{"horizontal_flip": true, "hidden_act": "relu6", "depths": [4, 4, 4], "kernel_size": 3, "projector_hidden": 1024, "optimizer": "soap", "beta1": 0.9, "eps": 1e-08, "max_precond_dim": 1024, "merge_dims": true, "one_sided": false, "max_steps": 10500, "epochs": 37.1}
Rows from block 4 of a small self-supervised image encoder, named by matrix and row number. Rows with one number belong to one channel. Each number is 128 + 24 x the weight over its row's rms, rounded and kept within 0 to 255. All counts start at 0. Numbers have three digits each.
After each channel's rows are labels from the 100 images, of 14848, where the channel reaches its highest value: "responds to" is what is common among them. Only what is clearly more common there than usual is listed. The data: views of escape-time and Newton fractals. In brackets: how many of the 100.
# convs0: first 3x3 conv, stride 2 (model.blocks.4.convs.0.weight, 128x64x3x3, each kernel summed), inputs 0-63
# convs1: second 3x3 conv (model.blocks.4.convs.1.weight, 128x128x3x3, transposed, each kernel summed), outputs 0-127

convs0.117:115100111131119131118120138144100189115154116072080136158152127153132127143124124108113099154103098122158118101139161134087077129136187136112087122138143124152112107168127123137132148115095121
convs1.117:171111148148106098146149110143104113124126108122115149106107115133113135099116140144120115105131093100153148098106097098105144127141066082085152138142131178154132127161148148108117156125124112081137133106119119151136106140188081120129100131093155139123103130139123153103135124121154166092125100088148115094116144122097100097112158113162176132129145107112129137089102160193124130135095
responds to: Julia set (37); pastel (37); cubic Julia set (32)

convs0.116:155115139165074104110124128113117098108196125093093122129116141118127094096134091128116127151136100159124138160132136105112134133182156136148130135118145165095108151130104174128116093142114099
convs1.116:094139152092151111130119113078117045142128116144121124118128129121148140119108131113105106122122144106160120164127107109162126083140164141142154132129121116136124127116101071155144144148145093145142111139165105095184088100145107114130141110129120127143104171143122123156114115079153128104147119135122146104119139102131168118109136151165156100173126123193129111153151102109097109126185
responds to: Julia set (51)

convs0.82:163129065146127088111147164131098087076128119127134114125121146131131121148133153104095140101150147122132169111125181135102134118175101140144105121118097133120108116150112134196117138120107124
convs1.82:159112111137114099127100100155156111148147089107136156175168139157107130118099121121144109199135108152177139139113110140152103108151101108151103155127136114140151133092131115108144117124130206108078137163147121082115138099105111136109147149095125087121123102111088139122110101113109125112103151138124169162118109143098109124113153125107144087144117162143139161099115171118142109110122
responds to: grey (41); quartic Julia set (33)

convs0.9:152145113167115168104102136106123113129109115131187105154143122120135177097141135111132098116141156112115151097110091087103105134122145142097121138136073131151126131127165109085161175129115119
convs1.9:137163085145133123146115121115127132157123081131094090104150128135179121126162146095115070086104127129107097102113147188079144124110134162119106124108116137103140118115110150110131129154127121165161099123159116138078123118118093152154097090122168112120129136115152123141124128124135085133149132129106124096097186139125119145121123071123140114128115083072107121094105125142139152117098
responds to: grey (46)

convs0.66:137110132106091070144166097142129109110114147100127131140104137085145114134107143154146124121136116111189125159114168100142130125094142105117112105145188134151119137135114160110166149080110119
convs1.66:125135113142114143118121161145094130088101114119161118148143135103097105107137146148126144097113125221123125153109113111135109146160106125165139070162117130105119127114098117129096147154116126120094110137113109140112118099127106100073122117126133102098151143146095127120125128118148084186097112088118122136140096098099114166114079096111139089184141133117136141136096110165103149122145
responds to: pastel (43); grey (37); sine Julia set (28)

convs0.115:117082130148137145124105097094115112120094083123119116128184109122089117160134120186145121107136128132083095141172099124159133140163113129155129129147174124179110129131143098115125133131109116
convs1.115:102108140150160121140114179147150148146176122107154145114144121154130097138145166115142107107123129109106150139146093122165148125165135110116095123137169126145131131126140154117117163162161126128112156133140125125138111121124198188170130107170094131098198174074152114140128131166111126158141147130135128136116093124127134133138150112150105110156133112081121109122125120174173128160118
responds to: grey (52); tricorn (37)

convs0.54:161109127125100129104124123125106109099128123113103100197123128165111129145135118084105141142116120105109116148084151120084066160096160141169098127136099117129133131137125128148125147084113161
convs1.54:071094131150120114116135124138168096171147108153093159079122168104174139093144117116125148126141093110136130146125098165124126083142089172152101104100157175113140138136152132093108161107128170101165139115062138145130074114144122130141135130153126126096105116157131119108087150113131100117120115139116154112107138115140092107132121117133154117101145120100159133097104146157121116101109
responds to: Julia set (31); cubic Julia set (29)

convs0.60:117103116095095139142137141138124077127130111098134115175147130129089143128138155123128123133117122147171120087102131191107066147140122135142110135110154102146072157153128115113118114129135176
convs1.60:076105105153108124132163124183107097124145121143139155131133183138151130140102102122140157140154125116143103122125139127106112076180102100160128103126106099161144127120133127123109133096162155115206163131108128138155154165137122141110150117092116125121108111174120120115094117080121098091158106089098121119135140122126128100118130139113136198146112140149169161108131119141111148131113
responds to: cubic Julia set (28)

convs0.92:125097118148119115151106152125129165125181095114103132131149128129120149140125142129139130132138113179107161086120050157134110090137102115124143121138168137155169132121099097083140162127109134
convs1.92:123153139133109137152162117163128127148095177135142105121117130118142141113090171148138074148144144145153066128152129110148147091125119136107162171105107120130121108103143099137156137149121130141142103102089140128145111162148091168123114101120147145104108132114164130160139102095148165143130116132115100122109108136110121155119116076115157146133119082122113134147150144063124203136171
responds to: cubic Julia set (30)

convs0.4:148100091134111075141125146105082160125174125108100118111161159134125120102150119148150105141082057166139111105147135107121161131143128144113089142115150123139122106128129123148119130165105104
convs1.4:135083162122094121150162149118145086142145120099168115159150140115136136125095109116110103126179151114184109089103125084116130144171165093106146138143152101146110125127113087121123142134118142137086106129109127139106111094129127088117160137101160130104095139136117144128153086097152140109160118108142134103125154138123138100102177111154156181129103142143065131128112087143110158133135
responds to: grey (62)

convs0.88:141154122118101143103150122149153137133156131114113114154145144138091116130130160086182142140139129118143125112074104094121135119124113173137136213103115114136125109140158088098108118099103121
convs1.88:140131163124146114093168147112131136102136140162151099140140177122137147114138130127082131082121146135080118108136110148084120100135130149141126105108161114088153135119139134145133128122115129126102092127135109123126120161081153129119136119115118130129097088132141149123131110163142141131255118145186117124132122154140121142097108153130121164120138145088118081154114134123083139116152
responds to: vivid (82); Newton basins of five roots (33)

convs0.68:112171161117121148141136155111152118094143128122129112125097126078125154173133162115122143099114195135124114128167140184095115139115095104120133137152127112153114159125130065104130134135141107
convs1.68:091114126106122104120156133185137137128127130113077115148129093166124116139131115138111131110136119125079129129130163113103124115124134120120147088111111102096153170126127187145118143089152135055162144119131174124171139163105076157123112159134135139107148083140151101119087082114097162130116107158089139148131139122122121109121122159097159110115166138104095162115108140134128154117131
responds to: tricorn (66); pastel (40)

convs0.127:105141116109128073126107078110114119121070133122155120138096143105129138110130164149162159081119101108094157152086154127193148117137103131151122130121138115173122153112128110126137120138126111
convs1.127:124139113106110106114076106149151163118120109131201167129142167140159128119127113091122132129087116110086142189130136151099131145178167104129098108141140142146119134078132162131146088139173127152142157101144162130141177145058165154136131128149097130133148151161131112103100092098095112136132147152132154132134122114158139145146117143135111109171135142148112123111127129132134124121119
responds to: cubic Julia set (30); Julia set (25)

convs0.95:120106139123127135092185168137098128204177092103097138166167150139124132098116128125103139137133105131149113102109099111156095108152137139138121157127130146136110121115140102138115092114156103
convs1.95:131108169136156136153142098117118089110120134157140108100103133100138144121114150154130170146133123097172098121105154124146100088115111128102132115111132158129094143196111080143117104148091137134138090147106116176123132113126111115118150147164117125112085105068150121119139161117088146129183153126115093096138122147139136130103132157132102177115110124156120104134133087075137111146095
responds to: Julia set (42); pastel (42)

convs0.65:116123109153169084129144153129134093133148118129162127189136152096097101119112133145113142063133114156122131158118140168089099088157119086121101114148138136121128110153128146146138170121137144
convs1.65:089096106122144146152112144197157139141155123130129122149125150137091138094110141123161129164105134147153128156087156127121152148133088094131159181120123107198089111094165148108103155121138151104078127134103149164127152143135125113164132145089166119121125158118073163137118128126158116135121124115188139144140161092098145120145158114111129148100143142150146121131148119123122139117145
responds to: grey (41); Julia set (26)

convs0.46:117129111116116139110123145112133093125148113126180106097142154147126136095131139094072152119145047098132170131117100141160109118103144186130138125103133141149147128146140114162131152141156132
convs1.46:172145055119111172158100073128142080095117090115118140134116164147154132103105113132086160170152128112145115124139140176111128111128160115139086108150143093122123148124119109151142107161117107147170106110160109132097134108092119121150103116131136114159124135096166157108146122110134132128110152120103104123127112137124126164122187164131101113102146115133107085146115080093144126121138
responds to: Julia set (41); cubic Julia set (35)

convs0.35:108072168138107122155105123126151136142122095119215118152173142119118137166138119150121124115127094128112108152144128112080135117120139095127117128136116130120102127119109172150142078155117154
convs1.35:116104158160135123156109137131133106136080135162131097099159111119125147149151112133141091111119130152089134102120143102106120134145156118120109169152106123127108105110128148140130097112129152151150122123120132163115102175156105073137128149138136083074158191150125115131131146099116119136145100110118149134123177069164105099166092059142146137167122102142133125104150133094122149147141
responds to: pastel (47); Julia set (36)

convs0.94:135119110116157106138130111138144090133162121126156118143141160113114147105146130160189151094123094117140116127106161101098198114135115126150083121117133092120127102117124151121132061132108102
convs1.94:123106143130130155123110104112164179152125113120148134102116182110144132106109153134158085095161159127151105128153113068166120143116157128162114126124131097132115078091154126118146116121131130146124109122100140136149131171132139134135094198084160172107073113116133120144117074104159131123150123134122183143131124121128119131142114095125134159106095129118080118136123131082104138117154
responds to: Newton basins of five roots (66); pastel (48)

convs0.121:145185150093118069096087122176118147130091118130101094138130136128100092130159115113116141149116128108126115159120144115145100141146181155147122129155116139092157149158126146159099112118140137
convs1.121:152135115147146123072095138056147173134128125117157143085171120108110112123144135145122144131157081117109116162137143115136156130142114136107121100120169171099101113124133074117128118116172135112141144142154140106137114112154137135113150128189129118116102153175120142134155171101139133122159117154099135108170132087144123121145136176137163116163118105161097131108162162105096125133114
responds to: Julia set (42); pastel (34); cubic Julia set (29)

convs0.104:124128142167112095149102119136109108088147124120052087126153142095134089115161110133132158154092114147141161120112129103130180147163126131159098111136174107141139135123101143101135128142118118
convs1.104:126111132121113154096143118114153179149135123134150127098126145115153130115146159110163117118147136117134106138113125099168125078162144157116149114146132130142088097105137100124165139098138123115103106114112158117130088130173133137093086157147163153104086172116135140131132094110156121136107092132098157139161118102120152140138173071148169132182083100109094132099151158109113161129153
responds to: Julia set (30)

convs0.125:119119135102143151129137113158106114194161089151142133137120144130106108147120148147092148165149110140127104103118122174147098116162163138104115103139135102148114131140141106090125113119203098
convs1.125:098111144132170120105126134161146135151096146121150127155093113135177119131126135142143208122090149137097099085119118104145093064153100118103154130153144156114075116135140104148095138146135130092169129129136105111149114107135129120102101129134111132096102129115159186117161122121126131141105158133108111119122134097168124091107083091143126152164133119142151149102135137102105121169149
responds to: pastel (45); Julia set (30)

convs0.62:150119138115117036140135178117133139154121149148125131090170170126125095158107130134133117116104097158150137111135099091150109170129106099126152147134103152134138126119118134115128075123130137
convs1.62:097120119167130105131128142123092112094110118144121094071125129144124147118131127119125122139120171122145112125092104164131145101141128087115128166141154122124072123157103112132129114128172184112128113121133117220136110108127071129144156115133142131095160104100111117122143113102085163090161123128135094103089095106102112095161119120114126143134078145130081133139128135133126102148124
responds to: grey (46)

convs0.61:156107142121091117134132175085060089112128145134065114082142117139128129106138081118139134126109109153114111132123147133125133161147141114139143168126130146065112124158134111117121124099134105
convs1.61:148141088137125139121122131049132126157117092114123110114165075114115125167126141115113079098150135137146109055125117098071142132144178109168168109115097056092113113114124136127122146121141141159121095144123117128133149102113118131094159123131095097132103139150114101137112123125111131145132155148108132147117129109125146151147081126117105154147130100146117119104136150143126124158181
responds to: vivid (36); tricorn (32)

convs0.64:107132115103146141103117120193109151119139139127074109123138115085108134136171099102146088128126109088164109132114180089118153116115147135138118147122127134118174132161152107117132106088150151
convs1.64:153094158132138088091084136094130157147138132120087118118150127135100126130170109121106114100135097105132164089130112122118122170100135142110139091086166138091143093126129104132105135086129162126085116110097142100129103081125139128087127162162165155142092132153112118147147179141112104122164175150120125113144107111112118113124137116114123088170115132088136135107125178145135117152092
responds to: Newton basins of five roots (43); pastel (42)

convs0.56:139192110163127163110109137153138089108180103120121134163182125110130133147144105149090100108066113133125103123122168155157099141115126134135114148134126115122096149132117112096121126134105155
convs1.56:094131133123131070123110115170136129120111134107110059121104122120192134149087099102119150121125101118095128146154168144103113146145120102118139117062156189134143126141141140134140106120110149111177137106113103118102139193093120135148103126135150113173168116146105137126171088166122094128110100126124124116135150134118130133134166146112137144159132159141132099134122129137157107128089
responds to: grey (52); Julia set (27)

convs0.93:098121146147132179158132118167122090118175102110117144149100128138079158139097130151092112140124116091124132134105150196141128108123149095113137114185145120132156123123141090107122138120146129
convs1.93:105149060131135132128125117156146167109091104133117132144100178118134136135107130134134119117110132125100135106181164098145096078162155094129158131080126180112118105111086118141148138121129130146161087126111109103119109116155122129105100150096160132146093095077110114146113115169140138137145106125118134137112087091131170154117156112153122146184133087131169157124132127136119150114129
responds to: tricorn (48); pastel (40)